From a checkpoint of a small image VQ-VAE.
Model: 13M parameters, 32-pixel images, encoder norm rmsnorm, encoder activation relu, encoder moe expert_choice, encoder num experts 8, encoder patch size [8, 8], encoder layers 12, encoder width 256, decoder norm groupnorm, decoder activation leaky_relu, decoder widths [64, 128, 192, 256].
Training: adamw at rate 0.0022, 22100 steps, batches of 128.
Rows from block 3 of the decoder of a small image VQ-VAE, named by matrix and row number. Each number is 500 + 50 x the weight over its row's rms, rounded and kept within 0 to 999. All counts start at 0. Numbers have three digits each.
After each channel's rows are labels from the 100 images, of 14976, where the channel reaches its highest value: "peak on" is the class under the peak. Only what is clearly more common there than usual is listed. The data: made-up road signs on poles.
# conv: 3x3 conv (decoder.decb.0.1.conv.weight, 192x192x3x3, each kernel summed), inputs 0-95

conv.59:534501469488496500521534496511500503498526507500499491412495561467499472513434520487500500473500419499495489496561500500457500504484518517502570466513500616464471462224500483517501449520500500487562493423511506739510492482509498488501493480480498491480512501482468492527501502491489651473
peak on: symbol

conv.145:496475499506500499518499479561480498497535501490512451502492500498510485542501567456452443611498533497499548496449501501516510501529484452502386507520502495469502531486501503492504506459502501517496502422496499471500549491341458499456489512503521501497388485472500505463446479500474497478
peak on: backdrop

conv.175:428510506425416408442386514410502500527306490456424665494502483535449503520499499515511500502502531509501496516448499496474496482523520502499501499548495461495498497647497496466426496456498495473503501500501493503504443486462472508501502474545500497502442438522535507497478492508463526543
peak on: backdrop

conv.66:504499500503500499501498502500501411580459500465499500502500500505500500500501500496495426505476516499503501500476500500498500581509541271504514501484500472467527500502500500498497500500500500508500523510500500310530484548461437500499509507466549650500506501543500500500496495500484496508
peak on: backdrop

conv.162:536535437460411500466552463571496544500675484514457438500538426404486444473500426449470503490439466497498507486510500500496500475473420500498499500432499500438502475385500500420463757475500500484475483442491480492506483545534496474467482476477499500501498539443450473468457489491500494449
peak on: symbol

conv.34:481497498503498371460507487492527499494381500503498488501495501388501502498500500490500500504499518487498501501496500500503500500494527477499515523456500427418500518635500500498524500495500500485499503500495500105500545502439495500490499506491541510500523501520500492502499519499520437548
peak on: backdrop

conv.55:499504501500497500470491508495683388529307500500491503603503483489499536526506500502501430534478560488522501500484500552516488567573595239546540508417509367471500560583500500497500500499504500498499503558501502356556395529488516500499512508491521516500512507542500499499504491500487443519
peak on: backdrop

conv.31:481499171504490500469502419474500500490539500493505495500481581481474502500501410486503500501500433495502507501481500500501500546506532500502485500491500500492501502259500500335551779512500500504499501470502500500495483485419499496500428496509500500500472550516503497506484507492475477490
peak on: face

conv.158:482495498519468499554549439499502506501576522551501576501503540487593514442500547453447438509470473499452462514541500500499500527625493500507656492503500500576500500515500500473488513490500500508498493473516415499498524488515578497446526503527500503497524502538562474442803522423423507491
peak on: face

conv.93:517507465397468511494451502501308500495541394513492488500459517479503483517503524510475447448500468489488497497623500503506501516519507510545555524505476567441241410497500500502504537542495502542522592494572492585521522519576473489495510468425444510499494501492565366549533508465554470499
peak on: face; symbol

conv.17:448542439646616493529520466477504498506665491457463598500489600550667552456501473482475538491498542523506507546359500500489500464517547499515466496486500500502500551477500500449631636549500500511488504506492495510504502597520529511568478552510500509496489485528485501474518540506463527493
peak on: symbol

conv.161:486513519418409509527462484465493519488530442544577447498525392489431496480519520459473456512594509520486532497451500500488500449498364501492564431498499503360508526508500525400446619464500499501473469417466534499483477465442497506390477444506493498472549500477413442450378481575528458576
peak on: symbol

conv.5:374443502464495499502433477572488498538520498321425462518390554565521481547463502580487501561515523514542470478538501502513500488531510433515239494511505495447500514462500562414537482460500499484498535492531477502500509481595434483558564539689518501490411479487510515642518516522528498507
peak on: face; symbol

conv.148:510502555497501500556494499530412500501504527426502495500505508500466530572504509501498410620492497498524513499522500551501536516652495500503432500504500500513500534589500500494505521482500500500500515443482493500497537502494537500491516510501505510500425504504502499483726503500525499508
peak on: symbol

conv.8:506500474511494482527516425486509457511494500494508311500500486490500498451500500460502500502500482471500501500492500500512502575490643496517452496505502500456500500137500501551490505481500500499500536498532503427496483495472435500492495507503502501500459626619500502494428475468490500497
peak on: backdrop

conv.165:390489506449446498506442452467496479523698423503371460482477459463397504532454376500522630500541505465494529515534425395499389455543494577504517505521500508433500431542500447432461641503500499482562482502484470521497503521520505504503521534491500501475452488511463487495426498561499509526
peak on: symbol

conv.43:492483497502493500472496462497531499501339505501502405504498468382497511486504499476501415504496497495501536489462517500497500499469515482501523503319502499318514501360503500502386502494530500497500500492506502498504487498422492500413476521482455501464442479531499500481465477498481493503
peak on: backdrop

conv.46:507517521476478541510450520516397503495609409471504502428489420539465492507482497482532556474500576510486483510537497465491500498503486548492500459527447607494461423485500485487479502514492498509555495500508532654503489448599505508525498488502494492501502494505462510507487494519471539495
peak on: face

conv.49:539500500501502495504495486468541486772405557395492561550499559515506492524547628562500364584419483417618512500520603501555565569555516497464504501494500496489520495589524500496486478452500500509500515501531500483510495534479478500502493504472506508403544474588500502513500513500459498502
peak on: face

conv.98:479518448481428497548546534481516503500590594460492461484512478451417526505612228511505645527487499557506502506512494438505513523481534520523448513560526500446527515548500512481428656510500500483482496507463504496508491518458480539505603500503531513443501501501421445594541474561490497545
peak on: symbol

conv.95:454499502516547329518480496545486499507509516481498530506491506564500518506504499481500499507500559488503505502498500500483500500474414491481489540494508352492510601453500504440513511522500500488500508500502497492507492507508507502548514509553511508499576497554547505488511468520508498529
peak on: symbol

conv.10:505516445444442501523492477414551523463433529599497354481488451465504454435522444451444499440472361513522427476554500503551505609434505500537451485517501498388500407442500500456459464467500500506496515501499455497464492495571360406550508505396500510454571475510527482433518509536513483504
peak on: symbol

conv.38:521502465555508498508527496516532473492435425432490461500516478512492434513459280580479464475493472413500517455478500492511511595475558457499450485578532501486505485228500500554558493480500500503496573486419440500497393490488497491459458479593510502499430534454476477500472453461536491376
peak on: face

conv.7:443430512405468508466488540453504516492521562573482508471385455456421577530491480486482533561576489536530400587530499501490495457499478530495452427539455500404522487488496499490504412510495491493502445529509539501536493508580468504489585608555516489431486468482498484545528490468498529476
peak on: symbol

conv.63:590531521497537493554560489419501452488309541489555528501451507633556448464498498490391477469481577523492445491408500500544500509427474473497449511536500462458500593557500500496507453401500500534456517545496475484518548524445471510546494506513572502466549457485529566488463494504383502462
peak on: symbol

conv.155:555514541447435499481475464445501501546568511366502472509468591541405478544507510467514466465488479523496555499489500500500500509639473497493400500504500507492500526545500500469473564494500500518475482451516522518536443472450531523601483497531500504488403553519473527516508488454500511523
peak on: symbol

conv.141:527509486507446489550509477606532469536583466498576466505545478515504480476589438508487487480395474429467523499553401302505507578563549502485429520510499500513501486589501500526553502572501500493444490531504585471482549558568491496603369523614501501517392593531502565499434514624535495520
peak on: symbol

conv.157:553489505484541501521491479530499502396495507411503602496508551463541501646490542501480420541492473507498474449465500500500500511523573501492398497448500501490500518595500499503475506490500500509501552394505492502501506483481571485505478509528498496458417506505504477420571481527466504480
peak on: symbol